python train.py --model="contrastive audio-text model" --dataset="single English nouns, adjectives and verbs, spoken by a formant synthesiser in many voices" --train_examples=78125 --time_shift_ms=50 --n_mels=40 --hop_length=160 --input="mfcc" --spec_augment=true --win_length=400 --tokenizer="word" --vocab_size=118 --loss="softmax" --embed_dim=384 --encoder_arch="mobilenet_v2" --encoder_norm="batchnorm" --encoder_activation="silu" --encoder_drop_path=0.1 --encoder_depths=[4, 4, 4, 4] --encoder_kernel_size=5 --encoder_stem="single" --encoder_expansion=4 --encoder_widths=[128, 160, 200, 248] --text_encoder_causal=false --text_encoder_width=128 --text_encoder_layers=6 --text_encoder_norm="layernorm" --text_encoder_norm_position="pre" --text_encoder_activation="gelu" --text_encoder_mlp_ratio=3 --text_encoder_head_dim=64 --text_encoder_fused_qkv=false --text_encoder_bias="all" --text_encoder_qk_norm=false --text_encoder_layer_scale_init=0.01 --text_encoder_parallel_block=false --text_encoder_inner_norm=false --text_encoder_drop_path=0.15 --text_encoder_positions="learned" --init="kaiming_normal" --residual_init="scaled_by_depth" --optimizer="soap" --beta2=0.95 --learning_rate=0.0041 --beta1=0.9 --shampoo_beta=0.95 --eps=1e-08 --precondition_frequency=16 --max_precond_dim=1024 --one_sided=false --adamw_lr_other_params=0.003 --max_grad_norm=1.0 --max_steps=7300 --batch_size=128 --epochs=12.0 --lr_schedule="wsd_sqrt" --decay_fraction=0.4 --final_lr_fraction=0 --warmup_steps=140 --weight_decay=0.1 --adamw_weight_decay_other_params=0.05
Rows from block 12 of the audio encoder, named by matrix and row number. Rows with one number belong to one channel. Each number is 128 + 24 x the weight over its row's rms, rounded and kept within 0 to 255. All counts start at 0. Numbers have three digits each. After the name is the row's rms in percent of the matrix's.
# convs0: expand pointwise conv (encoder.blocks.12.convs.0.weight, 800x200x1), inputs 0-99
# convs1: depthwise width-5 conv, stride 2 (encoder.blocks.12.convs.1.weight, 800x1x5, trained with AdamW), a 5 kernel
# convs2: project pointwise conv (encoder.blocks.12.convs.2.weight, 248x800x1, transposed), outputs 0-82
convs0.607 083:115127124150150133135187180115177144120128105121133147134166143140123126113120075149099106096134130100137112099103128137149159114123112123054150134157135172068111097145177124113137141161109164149103119147123107113119089142135161162128102135158144142141124122095138140154173137131085115136133154124115
convs0.608 117:160101137102070123142119098129104132111127123100096132121085104110113120099116130114128139105108118163088114130096115150101116137147100145124155135080133117148125121148136124126138126117153125139134111157099147104121110098087088141073101061159135118148150134125126145089120152091090138132156132114131
convs0.609 111:109131132163119072076118081103126164131145133141087129113127094156100156134105151119127128132147139113093110140123146114054121134088103090065081161109146112122151132079119139159127133136083105146113100136108166075154147101145119157114165121097107120153160122127099123139126103129130146098106115151102
convs0.610 092:107162135104126143179098146132121114078159117151143153161143129100091146144182178121088134079147130141120096146103141113131145125098123134104120146137125137084132156173147062102084116181074112085136112156127133126105151148097095130136137125140123121109115102158123141106162153102101150119138107130111
convs0.611 100:160145136132145131139146137154143125095118159163109119147093141161121150154085106133163117118126140121136149091141157090125192105169102133122119113143091113152162134096127152142148154121138125102140136098133160155147102143133131104148172113163121137109139103131133142116103142150122180130140227118166
convs0.612 085:132119104090103130175115129151125172133136070156156159093109102105148139141124071152104120080131149166141118127087119140094112126116105121108142123160157115108128192110117089106168151155123138113107129105133135130153137151149099124141171133108108091090139121131116107124165161126148156121156102173143
convs0.613 081:117154117111159152115127134134124122143132115120103155169132135085159132072124134136144144168132130105171110137146079120105117116112122092168141144139104154141095132124117100075127109115126136147149156159120145093129151124135150137162120165168117169137121178154144143118183140098107111125122100101128
convs0.614 092:154099127137192154122144131105134146117152134139142165142140158161104144149125125125129162106130121127126139121138136166150112113116147110125091132120085133128120122145111109118134108190136157111118106087127100096144137094110164074143139101150158178165158132148123168148113114140137128112113142192126
convs0.615 097:149116130105098150126162126112147128145110095142136145121122099100133114126095171169109108106123144101131129106147133127110107149148162111120122164109122112151118135107133185114105108138153177160149143138117114120128117079101113182076096112113114171129115144135129142154120160130184140125164074126154
convs0.616 084:115092146120122110088084161135148169131116118130112163138136140146151148136164091167138138116165136145132140098146113094135112127146130107141132144088126120125073101107091107118090177163150146064152156143152122090130112100121188147101120120132106135160122200101134155124144147118134102131180145154163
convs0.617 108:174094110133114114149087168126143129105105126110088142097091127146113128094090143125126106136144109138136109164143121132148124116114129114107115136149141128127146122114181117130108090098190085115131117130148154151116104158112081144120130159150138097149169147109138162139128122156092120151158146168138
convs0.618 100:120107182133099135090132128122115129136126151115144112153151144140146110138145137140120109127095053143109109165137083085123093123151098138073128122111152178124092142125080148084134094106126153107134124131077117126136195158097126128133130113117110083128120106134132111131108112070153156158145131148139
convs0.619 099:098173137120171137129106159155140135091165148118185177146146147144162164167139150156056108134133087160122125132104095111143122098130110134077112125147102154112135153153148165157141135141144104150148120156116128082158131172125149147140136122111080093109081131148148108166127110133163127161151118126101
convs0.620 108:143170106133108121158093124133123147124111073102093142115112107133113110107125163137086163106152144134101129120114136117112092128081164084119119187165155147102148161080131128105120096147139117158167064164148111156119129140105145162092119143100115131123145105086109081154099148098113152107132112105133
convs0.621 099:135131152181114158140110145130148107144102112140151152146072121137132125135110143158054111139162108106171124106148116122148088094178171119175146141140143148124152091153109118110160119161080156130135151122125097091114082157113147145121123119155134121178100143171106129173143106092126131133118119167123
convs0.622 102:105109158111117126124107071134095118118147145129118094094152116135124150137142138122089149108156095157107124146113108124174104110092153098158114087133153088109113082133104107118117139127134115145123138150114124125131076143068130099139131135146125097132130112130115109126185135140092125139168113128141
convs0.623 104:146121129144119112130154148113144150132107130118135126129130149127128119084095109103114124117185126139141161183109092120163117090168100141116125131072159136143121066096174126126181143102178118122149086191152161147133160098122108119175152130129098137151114152120166117140107119109106128088132148132154
convs0.624 095:096112148135090142142160132113130130129127116112155143152143115081098098124128182148164156136123130139173101150155102159108089105085126101146150115149118108123117132151122145161107083102110104152106108116132146134123166133103096086118110135132152126101140144101103173144133133119116121139093131147137
convs0.625 090:101136154105141127137142139169184091117133132102099166166128129137145161078129115099139108091116154128135137159175138117135097162122075112104150146110151098147132151145120095144115133137172144116111118086133114117095159093147090151179172135126128145106143127149105078109073126074138115154128136122155
convs0.626 104:142148133126136134131123157135120118055170145148112141131104157160144113095108102157116143126118161146178111142116130134109120117075135126167145098149142102151134112146149106140143158122142143139081120179138104143102175116158139097116119175130161154149142101059132133137123099160138124112121116131124
convs0.627 102:121105139164121139093143141120132094149130096103151138133117128142133179107114140148158123115132146113110126157122115128134156095154113088150112112111087131140101121142135137150122116162111102159091086112136120135130104160159115115135141120141097093136101178098134142146155101116131169109143097056162
convs0.628 096:140144094072120195137149144145133149130127116110183160124128131126107120098102088151112125121126151108121092128125152077099103125115125102136102121081151121111140108128126138152122124120087104109141169143121103116104134148176117121147170166103162133125128158174169135173134181134109119137125104121149
convs0.629 098:109174185102117107112095124149164081174093094112162102084106135137104106085138137158135145151184146150099176154140081106112143126100131113128155077175102128174142155118111115112081089144128141093127149149165110140142134115115111121150137109120159106137150098139110143107121124139093155120078132101140
convs0.630 089:144127141149120117095129119094124090105095107155135158134100131110123088134127128150161145114124154131147133135109149122077179096156084141130115093116112104142166134137143134125123103150135148158162147113113097078127109145144097133139084092124077081097108109068124170109095109133112139118145135136124
convs0.631 105:157127107170129162104159147115166124142116115120168135135089126151113121104137105122112097136134120119147114163136134179132095119122132128139166173098116132104101165106122125115103101144124111129153140140143119117154084147073114137134136134136101180136133101099135118138090135205123119078133193128105
convs0.632 096:091138100124118128108163148131138095088155099098100120107134152132133169089108100158118136095140139118155115135130090110134114103165131108114103158139126131092126092129139108119128099092114155112121141149145133156105108126135177130125108098135108100126142151137120150160088122134135105145121165123085
convs0.633 103:151090139137112127120143085111142132130119145143153104117118146085140115124102116200115140095120133086153143134170100153149141122134123135142127148109122128111142127139165135143115126125153126106138126144091105100153151121144134134056139161123128119125123126130113190073126136135117142125125128138170
convs0.634 100:120106110122121124140137143096143110087120126138124149148137125078118106163101100113105141151130139115156141130173166090106075130185149094094119169151103129124075103130148129082132181136089122086183136137073142143130081133118187140119164142149129126150138122074157163155111147152122112182172129083115
convs0.635 103:176106098107098146138132139158099083105158116130123172144116135143112148135105105115107105132109131153124107103126131162141135161152138129149147133163152117129127117153087109107162131175138125159115132127090112155151131141181122113130159170144093122095109092128094135113095116101115158090121095136112
convs0.636 105:109112150147133141101129106112130118141149100108162126114117129097137171112109079163163112163138154129143143107119094146127116072131131120128122121134129131174111106115119132148094109152144124102129109067074113140125102148111110104140153154158126042135137128147120114111110103139111151142091122121098
convs0.637 086:106141127133153142141151104132115122116147188115086128138153133118090106125120122132127119153142133175138117116103074141108158106093147139113105123158134131124108138111149131159132100122135111106098160143134125101129128137125136101126167138120127106157083113132093107156131106073143137099181137127135
convs0.638 098:149153122143120145112138121174106132151151148122126134102192152125160113148149086096158102095129165143099115133084115121144119145137095132115147117133148103140108140101166129163141124103112132129126148139096079110091150115104118127149136134127176133142153129118167129083166093137122107140110086123120
convs0.639 107:119104155115163113109126133144107112127164149103160082187138181152122126095140130162178165138121167095157133129163146179144138112155142184152174110150120134155131130135143178137130121152091097110121112171126144145177141117131119155140124143145128090143168170138119132124113131102105106116130124152152
convs0.640 106:151148161141135141104095117115140100111078117120129153141132105112111073122123122167103121087124138093094116156136123093117141146114138139135120157112134102136133097145127120150132117160133155137159121141048129116114116132141109124111161159123140085138118159131127113133146118120165142150124118119134
convs0.641 098:131151152106121115094182143118109150160124114111131140163180090165154176103089179115127196115162132150144147126131177158108134163133135142145128133128160138154154147108118116087130076120156109132134110139099103091132120122108115110092127104103141126076119130117089189144109132091132150120137128167137
convs0.642 084:128139125141171129116163125089189124121101134130120131119104136126159095114132126121115154118113137142168105113104085137155115172139132136142151117102083116163104135139142102134142135114098133143154165103108164127116121079098094138138122113118125098104075138115147177116096135100145121152125137115159
convs0.643 100:146118131103086127152123114117117117131144134101183157111104162089097127137147123163150146103112153143125143137127184137145091162132117151169125127112119108123092115119081123156145121147132109121085135154151153075126164132130118123145111132164090163154166128106106103089150110112114137153122150128164
convs0.644 109:130078125132153140130119169115115132112162131153162102152134104143105124128165120139136155085121109121089098147143143127161107120104107090139092140148171156106117096092132182082091132124122164122089147124130119127118147101171120112129151080136115131128168084164068099119131169129148093144102163129142
convs0.645 083:139110054139140119071119148098143181088148073141126110136167084159133114164101089109106122091107112072133124137129122119187146115156093096130140137157130148083128081123116159146146118117133138152115118091126141106125113174162105098105127135140137149136128110120092135157131105124135127125113155095107
convs0.646 107:109151149122164109085131119146111089133119124141103167163133123137118139111113109121132106121133187129115162088104111096125109104116142139144161181092149131138128122135138123130089156122123143105133109057116118109099156161134118109131102130127135156101120100128154116124082109135136160133113134165138
convs0.647 119:108116133124155113130118123120182095138116078142108112109123125143112179145112094116121177127149122115115149134135156151112124126115133121135182127177175117110140153099116144137122138104049183144133127154115132111144139132162131120133100109100129120125114100138174090134092095141138127111111092142110
convs0.648 096:162148149107117153131128115107098102133119139149112091175125136177111138103118131170146154153120093110121123149103111145099141166114068150120093167098138159136103149089152138156143124168113153136115187159136170111134112119160108109135143130083104104134117134120145131161162164119162150143104168119132
convs0.649 099:144106147080117157113165187094142121114137135180151144126107130122119137153124157115106057151115137118127125107116133108114093124143169123141135123097090097141125102111124142114117170145079180133136145155097119110107117111155127142077134123125118129167148122170099135148162093123101159103197139143121
convs0.650 093:130149141124112115180092127100171123138123096121096175148110096126125121106080109112121151134140172114123165169155096107119139097100128110120092117140139086119138157131116116131120145100124153126114140176155139108143120165112135128150128196143162117110134096095150118137141064128120108160125147176106
convs0.651 106:101156128152111116130116098096118151112133156097109106177161139121165120157165142126131114146134086135120082125103127121125142128093145084054161139153128117122129131120176128136152147124153121131110105143135115111113116184122120141172135120134129102151140151151128117130074100137127137143125145114112
convs0.652 103:146159143120128125133123128139140115135108141168136119133153127132120102134150076129155161128165133137077149091185117147095112079146134125100119093094136162102116138130176130110081129123121111135126112129155078123123113159126145098183113144074091089079155112139133118142163114139140061094098121121119
convs0.653 079:143106151164107138083124139132093138164113127150116147129142163141097125108113153135105112117116103148099120113126121140169097142109134120115131116153141143147138134128137130126110187154113131082112143120119125118129131131145118120157135125087140161083138200183145129169155148108115148155117136150104
convs0.654 100:124109149169130085105117118093142140131101097109090123107127126148160153134081141156079170133134116082085101111137121113106145091136139127137092144138133116114080121140133118158083160137096167129148141152104179121139155111115117135101117126088123138103134116135126145131056162163167126137139093101121
convs0.655 092:104108119106140123123119143126153176105082121150171154150146134126112124116083127137085127094123178113122091133182140117109122148139171080089156153144073151113118117135114112130142135104092151138152176130092104128073153157145117114122126124125098128076147097148102164120127140121152125135125123127131
convs0.656 095:123141139156168121133129139120096142139088129127129162096134111157120105108076175107125130108155121163148106139107114095150104070174161172123103073122135119090100076100191128124166145141159140117099158134095100152156055105128124103107106122116138118192073114135125118139114109155076139157114136131127
convs0.657 115:109091128106133126124126142123116118099152164127144160142113149172145126126158162132106145095116140138120150120142160154191082110128125129093128097121092133157164109080113098146159113146097117112135136140067150132098166080182121079101097139184117114172128114135088108088139106116098138083172147153147
convs0.658 091:108099149141108117138157082137117118133080107122091158123069090100130139138123135123109141135143155110122141157124105131136126172116141164114138122087092105159138147171165113178106113150117133143113183126138121111174156095131119099162183117150114133134148132153151124078123160103151162113125140132144
convs0.659 100:124102106138065127124117128120109155140097106142153119178068098121127134092135175148124123117125145113139120154104166150135134146096103139151108168138159180116096117133154124108111131131125127122106159174155170140131128116128099133101096135131151145115105135128134151102151175090142131134119154155114
convs0.660 098:140104122161140073156157130117159153119130108105116120104140120114103126114106121088137118155086142120142128151104163143105097100149131094152154164113120128160134121131151130104139140154115165150141099136102167137096096164120106094114087120153085120113134083087105111168131137117125143119151150113124
convs0.661 094:179124136140080116113110116124104180131160148157118076100143110106148138145129127152112122110183110136098129152128110129135118140128164145157108116111114128105081131111091128136138108195159132114126104116099111120120120044109135126144155151134066094125170137126141082125176172108140096132144188101171
convs0.662 117:163113107167157128108134163112126108133130136130164090096098102158135121146086171073122121115152100137086165150152159179134079116147146119141152132126153125114123116133146142161149084129137152126116119123115146142153135137137138085122077134144122098117128118162128140137109176127068098166146150129108
convs0.663 100:099152132111140119097134097103187144193086138158137137109144101175125083142148120140129126090113090146127136084167138120135111118122121104113124126149138170087107144149155120116117139118152124126122105135132174158153112156130095130123135137110095142184162146104117119117155105159127126117121120146116
convs0.664 102:142133139135124142134100125164101137137185164084127142129117129121160139117117084127116159129175105154127145111129113114107138118142169169123132121164096117084130112120155150108119101107132121113115122146074112114122121167108083153138116134080121085132139115114107137109127150131150136165115149183122
convs0.665 096:154130156134129098144114090095088134126117148109167109113126150091101137121146096086135164133096127158118094135146138130142125163129096093140113117127099081132128106161088188149160131137134111123147138145163173100087126111122125122163112119133066124141144111102072151130152155090099113129130160145158
convs0.666 104:122139145111087067146131140117107120150168130124128158087143143161094103131120178167122088118178140120127175105143153120097124109168123149128136138107161121144105105107148164119120123127111116102100139123142145134126164100136129098130111147106149144124109157122095127159118123136153129103107117082122
convs0.667 088:081140148139134171139104124156143129168093149129116143102111089122146139141071178084119130134135115127105146149130131145117116088067116153149149135123116087086114135127156134134145122101144159121133111119099127120150103160125115146134122126084123111112107115145148133166119131112124098086165142141146
convs0.668 102:107096098104130158162149136114150093082153129144123139162094133151141152104125112115119138138137110137154129085114093156106136126135159077120112160122129121083152104105141191114103190117150100117134151121129120116165138150157123147152090111164134154130147111089123131111070145155090148110084108116132
convs0.669 100:118105121151116112161098131114131132127170096102161149130126142143180125129135104220117087149124115127120132106114136156136142092123138124130148116179105142127078123079132152139138170137133126113131183181182159103093113139158167113154152138150160107153152111150097105109103125108128139155095109096155
convs1.607 070:102102118111094
convs1.608 078:108115127158166
convs1.609 095:108103136154161
convs1.610 116:090123106103110
convs1.611 116:159165131126152
convs1.612 059:153122097107099
convs1.613 092:116107121105086
convs1.614 076:089114117147153
convs1.615 095:168133107104114
convs1.616 092:097100101147133
convs1.617 065:097141151155150
convs1.618 115:104100133154157
convs1.619 116:155165140122103
convs1.620 047:097103122148158
convs1.621 098:165161134109122
convs1.622 114:172148117114113
convs1.623 098:095112122154156
convs1.624 074:114094095108128
convs1.625 101:103087117136147
convs1.626 106:165160144115135
convs1.627 085:171146141152128
convs1.628 091:136164165136133
convs1.629 097:140109131166159
convs1.630 106:106101108106100
convs1.631 083:097105135150157
convs1.632 120:138150143130083
convs1.633 115:150156136117090
convs1.634 097:098121148167125
convs1.635 141:115157160153142
convs1.636 092:147150152147095
convs1.637 106:084105147125136
convs1.638 076:102092111142148
convs1.639 106:163144130102101
convs1.640 085:124123149169155
convs1.641 079:130150160161144
convs1.642 100:147132108089103
convs1.643 064:116089147154142
convs1.644 098:154143112087120
convs1.645 158:085127107112109
convs1.646 120:106160095119142
convs1.647 090:102154139091136
convs1.648 135:134150135101088
convs1.649 114:164155146150133
convs1.650 063:143140123088098
convs1.651 097:146155140119088
convs1.652 072:106116121157164
convs1.653 097:100128104107094
convs1.654 138:157148141134090
convs1.655 105:113139131078120
convs1.656 087:152163138124096
convs1.657 094:103094141153146
convs1.658 150:141146125112082
convs1.659 143:083125112151120
convs1.660 063:152145121102091
convs1.661 075:083113148142134
convs1.662 100:104097130151157
convs1.663 157:161152116134096
convs1.664 141:127154118093157
convs1.665 074:103100107104108
convs1.666 108:141082125151122
convs1.667 062:113106098092128
convs1.668 060:152152133118088
convs1.669 123:147172149139134
convs2.607 099:136101153134133134153129105114121119095108079098100081110143144110157116114091122183118155098134113137111089133131132138137139126147136154121134119105156122145131129111133135138116087097142130129106086087123157135129119066135131111143099117108138122
convs2.608 109:058128129076118122161122157182115106136137120119101118097121142138127074142146166107149110124113143095166103139140137124123118109128125152114121148148114122106120129153148107120162120109155136094115122129098136122115142134118132120120103089147150106
convs2.609 107:096075132114096132106119139151106131146149106127161092132088168122122100120173120153115172121142141109103105144127101138099117133162106104091135140115116143124120097149126121140128100123115147082146102108129123104128117122095158132114141095123150116
convs2.610 096:121129164107146076138122140089113117141135116115163151149135100116115166154148132175126151153123129118126142102159120097120134142106095116130131163125116130176104101159100107130137126123081124089095130126105085142133160093172152130125135113137130124
convs2.611 112:128119106138135125183181115118116145149101120123098133142116119136160126125144099157157163137118106115116171135136121101174126121120105117108140116164108163121120111146118117114166184151146125099140109134111147162105118135145111096137189097118093108
convs2.612 094:119137058149115123103146122122069104148120095128107093130153132131137150080122129147151179130116134101096168103134112142109091130157109173123157158104167167162140128131146108150107174147138179115162150148174121121137120125145123155147156115127120087
convs2.613 097:142112159130149096126152115119133113104142104115136098149133119154129108144120122092172157118146181149115162091133125128144160118095165079103147144092119099117156130105121127077128145152135121123116116109142118152105092136150142128138181086099131148
convs2.614 095:134068086119085166124123137115127103133177136143123127136120168094128117121079148136119145087150143127116131162089193142123099177130092114113129114145130137137110137171147139118126123151124116133172109159149161092145125130140127144111149188113095116
convs2.615 102:152090116120151091130145087101113086124101127173157117102118123133140149141151114131113168121144129117089170166125110139097111166145146164128156138094092148098153086123131164107151103154129085093123141116114124098182132080126137142104147145165111105
convs2.616 088:133112141167190137131104144144117121133158125132127142110095149110142133163139118126098141126168090113116100119123123166136145174105158152119137129124149090089087114088109122144139143140106151105149137121123159142144080116124137148139108135083161155
convs2.617 098:126128100097133156105135069154105143102192132123115089155131111158059096128150183138136104108114105108117170132131115119137101140134166146155172129112111152125099137110103130165109135119064116134129067149142151107101128140117098121089148135134103126
convs2.618 106:103103146167133143147147116140185156129153154138160101181114153169144178121129119113089108118146134139110098122168153130121136152112121120151126134075123162176065148174141180102107135106170094106173141098134116146128141116103135141173129104140147146
convs2.619 102:055117078158105095102131135171110129107114097117129128136134114169119120131145121125150078113136135151142118133181110148098160143146144108154120102116106100118191163157137139090095106156169074093134090106071119151126129121085141126146107094155121120
convs2.620 106:125104136115165123109151130138143121139134139129113120171150151113126119135151117162159141149103097142135132157189143117138138142128129133119143127111099124123076059137145174131134127126136164154157108153134148110105130142101113089130144147140111167
convs2.621 110:091093134176147146099116087090124123142102156132139113110089115104149166148122138093139119154109121159097106137157100104109123112111109108112117134111142116144130129112129133148131113158153116123111089124176142131123114125094129105144139121140149135
convs2.622 103:131133133145163134172127153131136167093073149119139134149185122104132114160121143121131145121169132112184110139111134126163155151106068109120158124117121142158129117127121105093112082146119158111132138147164167120155106081140121111109162124130110165
convs2.623 107:116071095151148105090078108154114140123168145138128134197094113171121129119122097108109111150142143127113079174121143112126113152125154136125133122151119171111114110151121102138097120137122153097170150142148106115117128097111143111119158150161162118
convs2.624 096:111118142102118108083122116114116158105122128109105139117154108153123152145122120133121174121121169133155081160176150154119099130127121154134140130125146136127095132142128144118163142110114102126104110101148163155133149163100192158117129128096132157
convs2.625 106:122153102160134125050155147140132129119148124116097127127112116119148116162177156105167150116144072118108130113135113134113141114089073103135139143145121127105179129161085143127162145125141117099119162111101104120161108095129095171145116128095137148
convs2.626 124:121125161149165103132158137103107118154111120127134090109129111172165152155159173105127117117123184083120082139148138153127129129124128111116105144119086135125157095131157125165104125129166137140143105140152126107122153141154125148124166116114198127
convs2.627 094:093137119147115126156169126144133155142173133154121126095124128108098139142133131152152116132155126138104140122102102126122106130089140155102133167108181119124123151125097146126101136139139112142140145110121089137104108096139111152067131121111187107
convs2.628 099:122107118168134173100171164171094084136197111127142158172133131156128112121127145145124134150137130134143144176149089108112148113082112188111107139107092104083111136157146143146162139149124098104143155134109142132120136118139134126121141143131122096
convs2.629 105:157121128153138129134097093080155115121110118138134136193093140133114085091121096113126117080095111154175162075127171116111151114137118150162159154107116114159109106121173094086153085139109098114131097135161098094124126118121112111118152134101101165
convs2.630 111:141147137167138121099149126090093149111109121110133095170143142132125194118145156147117113127166092108152138111111142165139149111121108121147092165132118132159092137139116133128127145163107180150102136142117117133082159087146123202147167110110117132
convs2.631 108:152129085153089145110149165143135156158127137118151081154137136116152054128109125129145107079115126134093119143106120135114150125168153106156120125129131164110117111165082114103155131132107158084146115152143154145137113114127099158078088152083155128
convs2.632 097:085144172097094108087116164142111080152179152091156122089112104123100121145162150138120172085097129123104159111110104109118123183125144135106121118133149151155098129101125103115123109089137133116123127138149134114111131143106166124085109120143166080
convs2.633 097:139123110122140165128134129160115162127169098164111130154028157150135133148121108107116134124148092136144125130147131166075158114127102121130152150093143128132131165094110165091131095121136103117119178119131123157123114139101125117099150119137118074
convs2.634 099:142149121135165144113140184135133140182100126145159093147129107103126093109166124148144106128080126104162102139133091166146103093135122152150119130168135132111130167134117156123124130151190144118087100133135124157113111129152107120109156138111109129
convs2.635 097:103151081113144112091112127084082127129135112118085111146107107124131108135111100119133094109136152125116162096143148093143147123107109178144115130090148101140124114099132131151132177128135134124113170129110115156172157112155116078124122128085137093
convs2.636 103:146130154101127120117132112145142118139145105091125127149152089156133118107153100126127117156146152079068139114169127131075114090123140179112116160081152173100123124079113143150114144139102132122131175115141089127083128104099132131096108086107137119
convs2.637 093:149137152142111130139095145112150118138148121125129113168137122159139159106120150106122152156145142180119089144117133183090130149131137166157108168168081144118136123130059104169118133156113159133105104131130131162107154122109129130123067120154150139
convs2.638 105:099086087120108096142146097107161136163199153169119153102117116160162119137130124143144108166078143140095148136104136114124136133083114133144128181162152148150191135107096095115128152147113122142107135139094117138146164065149081138118128120131155127
convs2.639 107:081142151164126112132126157117149104110144122101135134115136176119150126156157160088092140125147097168103147149197113130148108086107135105154123126108148088135144125151120110169135116115147116164117149101124109133131147078134146106115124135167134125
convs2.640 119:124157117092184122100111099115115123121131107104124119116127195135153112129126078183121168139124139148084164142116118087123105134079110120156136148125073125118117134136082151128127138118129134156149133106082138112117133090129071136123134135104114141
convs2.641 105:086159148136119112190109129087130116092151164095125149126125103156163113119154119150133115160132101085104166132076102109096135111132091112166119141119109123121146179089144165145107129109144146114141127159153123164103129171140058097145121126115149139
convs2.642 095:124087128158111145103116083118132112133175126123106057122120131179113120120133171119119168123118102148145151129139160170133092133149133151099138124116150141095139139084184115115127163088173112141165183148058154116122140163117093126129160119161132125
convs2.643 097:117123132129137101164126142145078136135136132157162129129160136142135146099149164167176129104121124127134135171158112164118108083089170115119105120140164117166142140153145088131111108142120126123152161125150108105158099089127118124133136151145166144
convs2.644 104:152129143153136159133130110055137104147116147150138133106148142108132136154126100109134123135138090120129120091139114138128109106192163154137130136118130121170113156159136159174173122151131134073147110210091184113147134112102146134126171131149101114
convs2.645 094:095123158118147112161111130087109148158109132129114082129139127144148144140112121140162135118133132097122109110142149100140161119137111119140085145106102100160122080090157133116111142047158103076105090114180140114184163135129137109144116154115108094
convs2.646 081:148091122083129120189132088131150113148094151143126117060141179053096155106126119147153134127136089104110106135172139117162104092098124113144129127127114117133136127116134124154104110134157167102127133116144102146119098162141111149151115116085124212
convs2.647 096:153096137100125141157125154112096100138099111135116129132120119080138168129104128137095130126115097086137143120147160110130096125141114168101110173116180115116149088126118102128123135130111108185150146112101159123142158130142126120140092119159187141
convs2.648 098:120158126153119109129113117179137153146139188099145152110087120128155140094096162149131121116140103123150135140140143112148120103121101138155116092070135139094111143067081160155117156183159110079149144143139153111104107125100163134156122142095131125
convs2.649 115:158141133157153150169142143144071144169150113144142106133099131111135157122120132145107139152142164130119166111146133099088124112141078123122152112100110115109113135180118082175138106135135158103071098146115170128122115106099194129108092153135112141
convs2.650 099:137127118157103130170086144137078159157120151158139172161105100119155147117161131131121184135103117145103129118163110146124128134114139128153107089075105124150103172132122092159091131128155125141136084075123112107096162110129132127147120111121141150
convs2.651 100:098138140172150186164132175079111107152119127112203110132141121090154118134138132163113119112104161164105126116112099123091101152115164139155153113118147165116152139142121109123130167141099109148116108171112122147156140151147142117111121140112086125
convs2.652 107:143112134126115100149104146182127171150103128128115137103142091145079127130108146144138096155084116120149131135159108102170108127071125111087148100130122129146109134166120129158130106139142113108126120097139119133119121089173115141117132152152094124
convs2.653 086:101143137142163129112152140105139131135169109125147150146059142128103126110141142110148127122109168114111104112144121155118126114131155135079142142179078107116159152123149147113129117140191135109167083122172098146128109167135146184119124135122057134
convs2.654 101:144102135137125144138150124147075123114117101159128130133130144141148101155130155122131129119112140148146139121165167157118102125135140129138104091120128137152125139109159065158107136184112124129083145102106111092112127103137148142159120144145103150
convs2.655 084:190143127154088143099153155132111112101145143111134074141139080146170124151167118153153113092139086113130156137117154100159152136144109129134133134153091142110124142152105097095175090114116145110129098123141131128120146152182101106072152121128145180
convs2.656 102:142153162117125134138093174126100100119151135090091137117120126101178116111139172123142140162148105171143129091112133143102159148129116117109091078121153129177152137148093112151193101129139096094087098138122123099154162146141152113095109123089128165
convs2.657 116:133135153160077142128169133121109148104125113091110101076158096144114144074160154164130149172128083107148126121100175141119101118148107157136129098045106149151129135124117102138109097124110142119100126121101129164105122120100135115121154142105115143
convs2.658 098:127112137121110107122125127126103081147097140132134102094076093059131123146122110150139164170151127106152150124113177138121109110117116132166184116136093148145165121119118144112117126156137132094132159136117099125121145144106064149094112142124097143
convs2.659 086:108128101176140123183125123155136148123102099096120110157136125150137112145112144138120115143130128195106175164105156109103141160162138098143199093103158121096089126188159153149141108148089100106130164160125119132126099134118115113082116154112127112
convs2.660 096:166068117119130157124113100134152082173120144111178104133145137153134116113098116082109174144119106109107142113112113133105109140084111148119104148147108166151162139113104133140122139116166114106137115154114099098154132130117126148165153146147148137
convs2.661 096:161165101121097123135166150145131099162107109119143121109138179097149129096099130169111128109124145173115128085080134110100105145092117130165141101126170126083148126101161122132104105119136145148158106104188174121124168136190103125102098132137074128
convs2.662 115:151134178133182145118163164102115110092141147142111161107126153140169095123099104132073099124105171081109143188169122139148143167172120126119163123137108144114149139068111087150094132137135139089129162087087137088120122131144136138107136106116102151
convs2.663 100:114137125159118170159148111111101189147145151129135122133153152136042122160148143104150129106159104108192117120143142120123152074125121127120120159138149134118145107126153163157114148128142139149151106132093116163149125121142084131149117139123147131
convs2.664 090:139114157137112130147108116137153106114170108129114107099139129149145112101148123112134074110121124171139196103159145153145182121160132161096134090096141144122139135109111100088078115141134124122128127079137081091123085163142111146127080096105151160
convs2.665 115:099130147119167150152185151089138115139140105115113095143128071092105142127100123132145162146111143139122116117139125107116128106109090140157099105107181153101115148108107104148086139115146106125160143125135129145138115139175143180116145164131098137
convs2.666 092:112128130162115109089134085163096144152122151150107139071102129148098145127114062141084135126138133119102143101139171172135118117141095136178143134100149088099140132140096118130098092112117151151136119141093149172094162078067149128103122118135123132
convs2.667 096:120096111117120154117115130141106135082146116149096128161107158125100136113169114146167115148140116144174123127104123178087125135114115161130109127121135182117146102130100143156165171138131073130164098131133145106121109097105103136130110117126133111
convs2.668 105:144144118148137172142085113108134096108132095138157166170129136150107123079126122115114146083135161142127099103141150128108141135124103154164129125111141122131163127155088153149133137137118121137099150146156145103123132116136122129176106149116129133
convs2.669 109:131135124144122120094176115091127093145147159181130159127102149157128151151138150107122128126115152143110137120140083161106168091081135178110139121139163151161160159136126133117117138134140096141148135132119166168118143111117119132140125169142185158